Weights of a small sound classifier: num experts 8, held-out accuracy 99%.
Rows from block 4 of a small sound classifier, named by matrix and row number. Rows with one number belong to one neuron. Each number is 128 + 32 x the weight over its row's rms, rounded and kept within 0 to 255. All counts start at 0. Numbers have three digits each.
After each neuron's rows are labels from the 100 clips, of 14976, where the neuron reaches its largest size: "loudest" is the band of the loudest frequency at the time of the peak. Only what is clearly more common there than usual is listed. The data: simulated sounds of rotating machines with and without faults.
# gate: MLP gate (model.blocks.4.mlp.gate.weight, 1536x384), inputs 288-383
# fc1: MLP up (model.blocks.4.mlp.fc1.weight, 1536x384), inputs 288-383
# fc2: MLP down (model.blocks.4.mlp.fc2.weight, 384x1536, transposed), outputs 288-383

gate.274:161091097156190079109159190100033178181176100093126172136104156148088131091168093134175105185117164121153172089156112080174126152161126086157137115085078100146090135137115140099162112186106165145131142160117118097127173157129167125101144138109162143132116082120166127088106134108116150161
fc1.274:126153096125104109091090102112093140098131168172094096112161187159129155172088111118079108142146103136139103080168161137161182156130169122134153119124079165165141190132117100073164134143135117101082082150084069085109143095118125134085168145157173153096168115127084125142149085185146090167
fc2.274:171132191150142177159119155115171161153165098094097102141104125171151164142144102143137107144108102104164184190083107079127094111111138162078108121093154138128116137163071114169070163175108096065075104130150084133135087132184166143122127085179088135091139170163115102100147151060069117087
loudest: 500 to 1000 Hz

gate.303:103087060158145142157115157113169091092143155097100088120126112143088184142151114133111185097102097143117103091085121156139106105164097095116181100082114107150097102126111089100167120141148085111085140085132125106179167178107128117149109140097103075192165139131132194085120105076107142170
fc1.303:141100106093140116082137153162097075168129117161157110160163084160100110175091133093145081094138112180134101072143075146196090130176107126087178178114092164077083076145096091120176116134098131182168179104100096160097149103171167155115121162078140153108126091131096151132138146100127158095
fc2.303:099148167162145151115098101134115151126131115115090122140101089171151179103155162160170113124138120140079071112168128154176115095078167151144167076083143174112118159102129142136155137111099104159106088120137151126103151148181164153107112198097149121124071125118163181092150142127157074171
loudest: 2000 to 4000 Hz; 250 to 500 Hz

gate.166:086119072144128192108107093101089089104105113156128133182095103101095108090189098175171133187099096100114119129160146129133057082163119133104114102133116125146110112166139166212133090103162150119171168131096103179133084087160113101103121120130108167198070087176139097142117147077035118120
fc1.166:126168124107129162139223150109184113073172157086077117100081132119111178114090183095125155079167096096123141166163109066127180101146126085135185154157098134147116122068164085081158172148105070124176146081117093103145124084101115141137115126138128173108147145159140143115137135127128130116
fc2.166:091108076114106160144142100114125136150078084154158142182162153159122148068131133111218122184093134140129150140111132093094156031103136102173097118144090093159094148129111142146122116157140133124091096045089116096155133115154120138118148097174173125120084122123165178094181130030078095172
loudest: 1000 to 2000 Hz

gate.693:081152126147156162136170064120160142153116146165130111175122126102093088167143116092174148120099133171158123097144128092083166103130081164100133121120099098136100088187107175146139157105146084137105096140175128146149167097112135139103145176089141112182148067167133177117176138144073148096
fc1.693:144098187167085172161168171166155115121149132101155096154143080146145144091167105080168160137098071148097126155156134137106140080157125100167108116089080172119097184098099126139152148142137116087083137124129137127096175063087111139139119121138158103086145162132158118172138145085145076078
fc2.693:106187141097089206137150079123083075141125110142129110149111182110178098146153116148138089099071128092123129162170081115180150109144162068138171177118146112165160096116100155079167161157162141144108092154152164101148165154102099163143125089152177169165110096079103163116108087093150077130
loudest: 1000 to 2000 Hz

gate.350:143169115125164129154131178167183147084157166150131080069157095090150190112138112097094093074194083171085083134122115084083160116086078097081160106152089130163167161096096155129118172170128175108116174112143133172181139097109100182138115101165108090075104121173106142090176141158168182135
fc1.350:157134073173069083101157160086135081158109122079157082095129153081152125147079122169091099111109118165112095181179156085122141168169154111149110159089114166112130111097142105117102135170146092123089093164140144148132118184148108164147157181121124154098153157170145120166082091102096132107
fc2.350:126162086108090104115187173098109154163110179120172166163176154099128128082132146112087098086173131136162140172125138112143139093156134177100122162170127110176089174179129135083137162075108088089173154129177127129159125123134123100177135070176146109193095139141075128120177097088104103155
loudest: 4000 to 8000 Hz

gate.720:154135172114110121171137124135127128178154139136179097168094121180104107037154067183102128158163126078143141101126166151142088154091157154093148145110092202128083143168090163097096146123101091095136144076091148167164165097096087082126156139135124155155113117170137162149174138097060163112
fc1.720:138111155145144167114085084131157153103118187131061102181088141159169121185166154080109136168113090144116120162188162166092139085103125166158097173115132154156173106079139151169124098172127161098060096102096135134144080161123142161156123156166092164166122072091128166118088160115089147133
fc2.720:152150114128087195104110135160149182165094160185143093104123173116082152150154103118181118101099093156128176129139172103083121049083138134114142136131111178172115167086123169142096134143144129107157084038168152089140176114125116116120085143103145135171083132169199114132138079061091150146
loudest: 250 to 500 Hz

gate.49:154117064119190160128071085125084109144167131130160124139160098096079105132143127120126124187077097123139164114116098080083146119146100172112104139076127088164104160145112196127082110142150178107117118184117112141121172158087177126096105110142151106139131104114137131155140118128100151156
fc1.49:108222146112138107130107191097077084214128173073109112068157152161107186121081141130105167143161139194090054136106144118101129161166127137147103068061151158153113111130100090072111139100083090126046137098081171129169141104156148129114079125121082128110167141148125126155159106093123115129
fc2.49:145015122122103104138126064081115079079130070099138117140120144102105184098134157160067142154149112137117166140083138118135124117094093119117112096086105098139131104117143121173097133115143090152143135165099162123074099164182156087125143161171077118139140123119099165103121147112182086130
loudest: 500 to 1000 Hz

gate.511:082151092127109167085170111121160141168108105160140116105129082154134176063178130156166128155108123102105139183167154124100091137118115119093123157097082123182129160102129160099176129151167087110138175099117099192129171151146074107067118126107122088173096137122140156104108103060098096153
fc1.511:167181090159138168135172146086112092116185122081062102122106122137124146208136143157184079083107105164130138101146111118130152063151146142164171142083114137136162107094083132126103120128135117146102076123137122075122123165143194186105133136121114102120152146096137199098171101085160165164
fc2.511:093113084115156127125110179143121168113101141114169143089146100134105108033122158145125137103116123156080118149136167128107121158153142134180093201156099162103153151104120120127163125149187146119133129077162152160144160116126052140119150125153118120116186227200101146076122121176092079157
loudest: 500 to 1000 Hz

gate.530:118186139124181123148142112138086139082148117124122174109096159131156118088161090102204115080086132106117124095102142090100077146144109138129132134111062140072156123153060097161103165113132131126087051140085154097158142104139113149146069172119145150153159172134150112114131147109153102161
fc1.530:092121095125171088172108158094128138091162148075193186097157139117115168071097138184142123181134100144143094068138100146151155165090143124107124115120160174109108116159084108173162144103126099147100107110188150139090134130117142099112147144084148115112115116155121117087147089106109063146
fc2.530:156079145157109060139138118109116135123085140120140133128125131116150152139156122114044150152159164120096074132134110149081155185118093114117162114164163061170106122124157126194140148060140117176152150231183121123106085189151143110150133120108141140103109085086033096146087125164200147108
loudest: 1000 to 2000 Hz

gate.532:085152076150137125158094138147150113124099094151125130081070177094123163085159142151078179087145124169133079154091121165139169175168098165087111095121166125121155078148109126152147065097147166081151146112107161175169146125133105121102136125106157136172136117112139130130098138154083130151
fc1.532:173158113169156091077101192101079129176121114179184132123124182114093132093075148149126124133088096171084118148124158079106175098082148156119108143173161114119161157117123087171081135097091090130158156169071171108165144152102143175112176095139102170113178155167125089125127127101155145067
fc2.532:108118095147174083150164109124151129114189151130079110133152150167146108096164120102111118165173085134099092139164109129191138120108103160125149172111178190119150142113063170140182110107151143124120146117114081109169145136100084113130165139092154167149151100149163076130139101177138125126
loudest: 2000 to 4000 Hz

gate.183:096149100162176167129111110140090128135161069119181181152089111144121117046195130152167161174039160097099142103140103137125058139142091103100100144114089157140108151167057115166153105137150110127117142128133142135123151105106146166092108153114121114168130166184169120132177104108088103165
fc1.183:116137024131131126094090174083105114175105132100186172127154144100164145045166089186142196175094119150107119104182103145091109137134124147141111143126144115180143141161127089169136106088147118134099151144131113157142116118146137146096131134095148112195132125147157113133179132122106086132
fc2.183:131097176168081126161168138141149142088143156121110141110124094129131124200109131124100135113187127118098093172162140148142110160064108121101204099167172146120120086120186034130140137082091123160150151151150147133122120149189075078153146125153134128093127146080047124102135153109109147054
loudest: 500 to 1000 Hz

gate.398:091120082102112073093117187175076175179129122077193095132147089067098158149156080120129144158089087118101134119106179134107093183121184082134131128157134079132157163159153154132096161160133152135108100183185077088087175161153134147064133166087072174114140112088113073162145137117166098076
fc1.398:117179116120162139159129142084092119149093168086162163107170137124110132166150101177123124140161124095149083152097112144127099140134110111145112171069124099126203108169096123112116124100125062145048180153159128152207072166123084150090102138145117114106106149120157140126165174062108093161
fc2.398:144087140203125137191137180142150140140157155135120159080082131145121124183109147173113125161172192148122078184121103098171140165138149087125116078162166157150125105134176062172121089109091119150150088110123105112104062137117115124115107177116098135116127150080143114164161182065125169137
loudest: 2000 to 4000 Hz

gate.454:111122124136087190158085161172100052118138148128109104146165153100129155145137089140166098119057174097123085132144089125158041088175153139172108146145081160152116149187141118124112068135130149138110110113120183090094109146088077063139091089122134165113115119108096154155085110099083126090
fc1.454:145176160180108177158153096132112175089101083173144133093149117143095102081138163137108130150115090158126174143099132154132165149067084074110119150179084165132080165074084093151161159127178160122131100144139161115104110085123147153164134137185109126102153102073160097146100083070102119105
fc2.454:141118082151091173105093107150118154117118149177161168122169104121143172073132142074169138128139072147107157150128103152121079110169098072114157169123066116124140174125152139121122161137154135127098122038086155140135117113175145084077156134154150130128126102160160175121131124068059107157
loudest: 1000 to 2000 Hz

gate.416:112125075131130166090160164128091167220126088151163130094137129110173100124164082175170170123075130103096110169175101162135144163147128106103112072157115199107155113163077122153145161098144102094152171127164128114163094116176101153137139125120091128148136166116137133127149152075065135118
fc1.416:104129162155153160134089059150170107081122182142094156155119076191066100117169186089158123105131075120139168142168157146108094094081092161135132168137131155162126145081131096118159167106102126186092105060158109176103178115117098118106129125134152112135134140093122134119135149089090077077
fc2.416:105140115095183169100146101139154139137102108155166121148162119114116082109124112115184092095095121112134152105110129132093113103186110124189110136139048148137155148122095131130131162174191157136188120106178097128170165108051124144095135060106101087101110138149162166094111105100087115171
loudest: 2000 to 4000 Hz

gate.366:076181126168177167095118086072112121128166146155080122113099165108166161151199152100153191089131116141175172108159155123156153135126068093129132145092085189154179109058078101127196100122102106094119062103124087181173124068142100149125158145121138095185151142104174115112114161109089049147
fc1.366:130140120188099130143115114126114115134179086114173154140140093124049111168094116164143100127062196119106151166142068168138064126113075084164105101100107143113068134199128147175081110138120154123131156130091195076102152139172143074146086113149111143170109111127092172109159075126096174106
fc2.366:089166098140094204127135140094133133161095160095125118149179144188164146138149149100236136153122096146118099142119153108097162045122119102121146117109087120154143165089114090134140096178130097086087124003101078142159124149133115140074120104152161115119108098124129120140126134071047071145
loudest: 4000 to 8000 Hz

gate.302:150167190123125121139151149090165168107120080170084131154146106085156120110087169142176131072095140149168176169094118095083098130111159160169154110080151161123102172116124107153111112137134140094078152117144184152180170177175171166102182103187158130106154133109131117130119159103165113094
fc1.302:101191107070088135116107076114085094146125158177144162178077103098187083139138152151139174069092068108104126097087110103145165150179167116091153141113131085160098134130164165120165149195089153144135141118115167091089124137116088145090123062136185147117084078122101144115118120076128094185
fc2.302:141089152199164133157170147156093137159151144144152124095100112154093139108124172095154084133127086093164146138154141170170094102087121072142159154083094087113095088118173099115133153173094062094069162091127131161161118172192068152159138109186177171150115109106163152171174138114134129111
loudest: 2000 to 4000 Hz

gate.617:151130154100167149087167125133169186132158191120119076114118142132132158111064152105162146053202065181148118100127118149132183064115117122139146138135102151122162144017077104052151153170096136077162094104129120142195182085089106135161107052165135091114130129139162121123164117083121109160
fc1.617:144091170117123129172149086191187117094121170143111137207104093151142101098146160070133100155148113081107127110146172115141173074100121111132128175169154178114120074127084130074221155104184086173113139102119148053099141078162150139120079102123160108152055148147122142144148089153101098095
fc2.617:113135185134188101100101148065163137121189089101120138078102137154130159195092126148118133116104157162110159146077116116199086170098160119121159090071146133096081107073119152112100118154151125105151098196063112169140134130089102157094124182130128132092125133114166143158084161173116150096
loudest: 2000 to 4000 Hz

gate.451:133132106149132131117123181088092079094151146106158073136111151074123091180065131097162112153146109099145077109096121108139103095126158180125107088112159164168184145158144137149168132168092089101087162188151082071144170140157106181176149090135157087107140067151120101097119163136154145090
fc1.451:102165120115154136087186164143086158121091117111079133172106114090124108173126118145165112094119177092137162096176102093154088165084138079083171071094132148084135074168082116063080110165164088150137129152101162129149089154139137078139155117187155092116135130162081089079168109153101118166
fc2.451:137172148169133161124155131170122127183172118127172143103179125088168122167116069112173150102093092165138088100130157108072164085154112180104098101104100176088135105103178166171149169170140123102132122086151154108118122118188092123083089096076186181172130101135083150070113162143100102078
loudest: 1000 to 2000 Hz

gate.545:180136140114171170091142134158116172184078151155115152097164186103162140149099088155190092105147165135092170167087116183190127170158105084088180141100113122122127152152111140103110146078102177111138132147109118134192118116077103173113102113085158124131111123090103173100106111096157070099
fc1.545:121124095137114111077074089100120170176093153101086169160169110150151105099121181104180175112170157142091131149090121081118162083123083167170092157104082157159149168179155081089177151086124150141171161110146176165157181157073177093151119166067097167175086134183171087080128173086091124125
fc2.545:075124175117153127160104080100124086083136090131171085090180128106091093095156122098112093100115156142125140084152171144099077173070118175092129144164112070102157112138106112153088133095100159129153099120073173121116072100116138085183093114099107152178114150097083148172166083194170108157
loudest: 2000 to 4000 Hz; 1000 to 2000 Hz

gate.331:116117154115175150161136128074135142079168166136152126139091120089136111071137182096197136152128080137173109138170167170089161073091137123102123122162133130152088091045068125116125157125105168094175100098110096097182142054099103195093150084126146084163167099122159147153084077116137152095
fc1.331:174134117101115083174135110092080120091124097151149141109142137150121121157123143148123158156098144109151147103098132095072106119098105075097089134087168111120143075129170060105116130171099095082176144079157128124138143168177156158085132115092119163136110124098111081142098095095106169154
fc2.331:133155096142148127082166141134113128123182143143136101184088161193134127181145172063221180116108095116164092163092115125103094075148121075124113139108137156122141130069187158128171097097071152086088121139080096093117093116160122149088089107099142081157115080157138130113081147109096111135
loudest: 500 to 1000 Hz

gate.43:044179089130147157086147118107159124118130171118128110162137153147133086102148141095141141137102079140143128120190109157152120070153088098106155140107100180155139150088091146120158143130129175137100102113138102132130133101075107196122106105170115154140101119121130150136186072106079052131
fc1.43:192109131124144128210138152087108143160144103105095146075118156113127174153101093107178143143138190148133146171061078092141120113155123135171099143128072093139145142116173148141101062154121125122099099123042093164134116129084161167148143126122125122112166141111188123198128180102183151201
fc2.43:116138107113142185094151145165155160178122163100167110111185139108142067096110119142141121101093067123107107098142115166105148109123138149176124106127120186128110161133075153123128145144180190112135137101204130153195143078084086139107157061142124123138139185141111126093133071091083132133
loudest: 500 to 1000 Hz; 250 to 500 Hz

gate.213:095095077167162149114156111168182076166135157128093122160138125143184104142182144166175113127147073174117103164194101189151092086153168110077193072085108109182158149136143108074109152140159167147069139100148132149098102083097082134162158129174160179119173133136098130134162144058084104132
fc1.213:103103113144158101082131110117174168136178122180129084170143097108180074075130086087089083167093137116146103093109159158087116121118178084150089149078116163141138117173090146074212169133145097148144088107180151140108108090143103165127068164123092152153133137116051148169103093129114132086
fc2.213:120105128141113073162137089135097088063151124133119104156115121119088162099146120083099131114144166101123144165125145090133106136133115100139131197151119044125160100130162111168132093083086073123129108163109151148073131181137174100154108194117155110127142114148104129137094194205225116139
loudest: 250 to 500 Hz

gate.762:139162101105147194074143146111145117199166090158149118128160131069108124173085102124170161093090123148122102092129114100138072066130129105125079078085081157118092115067116152110163151137175166122183090084152074128204187079083166174098118129161125132116165114143148173151164109141095126105
fc1.762:122122119137114103120111154103131147135088156132156166156151133160086184182104092102088122115105130112144141189088077143144160126085106167162155119126142122161090158100130138128064132146091082163064188103100169127161090095186097109179083189176088093154124196132073190132106114154156111175
fc2.762:099142099125134168096091192087142183109141103083155121086167140109156135077140121116136133125089109166139156144163155108116115047130119162139152095151151154181085166082090130138133159184161188116157104116189094130163151126143114101147204103143131082132188137177131125120186056105101131086
loudest: 500 to 1000 Hz

gate.657:125124140101112232094159128153092122132124122109152167124135112140158130068202126093212130103083149091161156148154171105128122081155078113135119159164123178176158099146090100111194167124119065128162159045160089120126161108172119125101098091152137149200147163150127095142099160088069155163
fc1.657:144143164124128168131128097123099173149102117100127117090128124115142145080099107108097106140138103118085096158111119185080163155103158175147094125120188155124095144173140126134156121124121086132068149135134117118147135150198090069115131062086122143167139092167091124171116167159137149105
fc2.657:161149160144082157117117102078139118105176156142123109146141159135172132225151087163136122147147129090173156143153096129132112104102124090078099063116170094149144098106128152118097134105070158140149119199110105082115116151112172112107094116079175128177116038080160110142145102134161151090
loudest: 500 to 1000 Hz

gate.390:166100132121104144175161076143144075091109182172099075117173142094066142188117105084152114056113139101113128176145155139094135138084085167093124096182149113108179158152149163129112087182105168155119140079120102133106167137130106139161139143169079115153129093149118109151093111075145110141
fc1.390:170178121192134160182119107170182147103136160138137163077102106094109109075149153123168167133132135134120122117171088170157065114143121121081164105122117091182165146119080093116162117107136081146091144158141132108133112132088163075159140154162117155158135171094120137138145101126161079142
fc2.390:082141136132163128164121136105168156114133116152115159159109174150167112106140117120200138095089106199101116120148082107195153118162114151105164066103101141113144086116082114085122158152111112115138130058123151118168154125081102168158109090178154113128107088135197084133130133118114070166
loudest: 4000 to 8000 Hz

gate.367:175170115124107101094081160136177130090085134109103151094166135153154116080200180077089169183105110129139097123099088137152081176111124181166167126127178151154115155113126113157098114126124117132152143065126166173065088088135098135096116139120132092140139079174123124100169145118166170137
fc1.367:085075127127119148137188113127152100079169112095135156107116097126084080132129172081128122098173139148168107162165086122126159094108158143159100111145145133137107158130146099102140146103082071084142088092093099162159141078178158153154118145083144156101134134105097158171090117133105094087
fc2.367:153146161124092123151130148083127125150128112141078092133078172126138138121164145172143114094161159139175155086127101087097115142153101096103114156103092080095129127101160185137107141120118126121177133193122154111090085109092147154143090114085148180115152079086160121114090133086210180137
loudest: 1000 to 2000 Hz; 500 to 1000 Hz

gate.765:099150104137121176080161087166118142134111131138140132094130069189151122069160155150142148134115150085160128128163113181099067113102131157080110174156070130128168143142127122077203192104096091095116146094120150138132128077125079096126135097104137065103147119149122118151159152073105164142
fc1.765:154105154151147136105126170119125093124121136152155185151146080081119157122183083119107110130075178103151146138183101101063131108106152120176073185181130155130121068147125084178155141087151162094134183109106104104100168127137180116109114150102141152183140096132080114154066111162158122113
fc2.765:171163163159122178136090109053133117098139123114133156151091113152173129161172114123129117120138133109150139156110147103120145118136137071055116055090147150165137134119138159121123099102081091108132133139094089107133058139149182103084115136111150173166093062052159108124171122111166135093
loudest: 500 to 1000 Hz

gate.401:088152128171143150114154149119068178111138068116129161184093122062132120059173117143151117107073149082138177102131138100130124095147102045106118150132131163079131145132060139150165117184148125078167111142128109097138159094094153133115131172125136117168084120183208131104208128107089145161
fc1.401:115102159123133140159124145149099103157131090128160139161134074151147137082149143165172143137062187085127105154183149123112106142082032140131133140108092145139135086168141131186166111149112122157181186141124140155096141093152118074128129139137154113190116146141178089096121094115037170102
fc2.401:095065096091123056102142144138151140132132105109144081107149114104111114102138117147084160151158077201123089090167140141150159154131118189169137140151118111130114146084149126116151162072164124175148152175191144133138163156103092124161185143144109140128181128112074133114155111169172041133
loudest: 500 to 1000 Hz

gate.314:148131114173174175139087087113142091126117124139121166146093131143115108109155132090176153128051094145148124127169122135108167137149118160155115180135085111189122097080080141115137092123094134155129123121138101168118184089133155143140128141141177106184186144149122111112093111132119061150
fc1.314:125145145162077138114131120136081119159100074133163146134100123165075137111151123162106085102134211097139141188158112174125088180102056134111106132116186145121106073189137080104127156104143134128110158107134178089145129172198127049166129154162125142106063074075091134101181127088099144126
fc2.314:142139068163142185133125109072120087175128138136091138121123170158160190149150177111228136157123116157142122140131142093150137079167113082156121097098075107166139158079128108130119084180133087099079083082085087124150114106125148197094131114150175153176127112119165109173173175059099055178
loudest: 500 to 1000 Hz; 1000 to 2000 Hz

gate.479:039139053129132180114111116157146133127090166130130096126129154160093127080133158148148133113143057148159120144192096144146129072105120139133164069098073138148103168131084094119180134131122115161126129078184130110161152122145118130090106128112109176162091113138099129135130092064078064141
fc1.479:097138088154123185149161171140144149148177096075155093128164123110137136161085106171224160109159152166156134173150137121082148135117073139162163123140077109173086152145115154124130135127124111106122069121168141116161119084117129157159114122087189069094131126159133105125150123079116158143
fc2.479:128124102106116138130122133108134172171111161096159098127147158083134101116097069158124138108119119149135101120151137148048107128122170173188106128099097164111136176097081149129148118122151211115116114139154097098211134055107091153095170071144135133146117153124131097090140109097104130158
loudest: 500 to 1000 Hz

gate.370:075098148141111073114124090143095116106135174147100177182125100099173131128170120126156117123066096094164145083162103121167183111082099110171123187109170095151117175119155171156127131109173079159107111178115141102133122096076158159069104182068141156130128156090177130184080126146125062126
fc1.370:088178099104123116149145122168119138097182097115129120111155172081126128156116124142105115097179131097189165113105128170117146129117085153104114175177082185170126149126159131145127186162133084182078153180148137158153081102174165132086122111171142098144150097164180113174169090111137093152
fc2.370:166119128162074129122082135170145118115165119146160125135106131094072125098138180140141082150163105127162167094149171143117152106068114164149157112129187121081141110123152120181082169090155116195175140122106132131057097184198153072165093201157084153092109112149117114105160134143111166116
loudest: 4000 to 8000 Hz

gate.751:109105160165093201110117192096105103164131171114175166147146089183105155124106106171180168073160098143120155139137161105106165157128067130131124129123168144126177156150149067087164170107171158099130137056185094142207173117115099079142127094151111093089164177157118108099182098097079105135
fc1.751:128101097118096196101093093143151147099127144112077154116126137142078143191156103130175136174138104103178090188121123178088125112103157083072153122119155137104163132113075130161090078095094121093103146140168111120092129107125174145159136126158126067126081148092113175139106155108181112179
fc2.751:137176097145149204097116090094113126125127127168140103101127118080163114108128172152111117141091145080128177163098105162112064126122144167187137182174083173174125135145128151154116105113173123091109169133200129142200147058142113123063144096123172080185127165185109146137145156061123151096
loudest: 250 to 500 Hz

gate.45:095182095072204169058077142145111167114191068103118130107085139101109179105145144110176147135145095104175168127076073135084067066109118109140109114129141122158091159161123159167141104187129104167077145161108110138154122112068125164086140167083138103105082113158177123137123083177143085157
fc1.45:172116092098126111119170137147166166121162129135179099105072086073080097130133126160173160107074124143120179164116168145115167150122150075170073174142152082062098071124077138168131162159138133157189159166183060154081118124070094130103080137136185092132156126177143154130082172174145120176
fc2.45:140093088177161103131127148178123143099178162182133090120074117116097087146127120111161105108078091135156129139084104130181074121115081129086131118089127174115166131083084105126166138100085123131141125064170137140140082077163155116097101187123195186103123168113107168103141161184172080172
loudest: 500 to 1000 Hz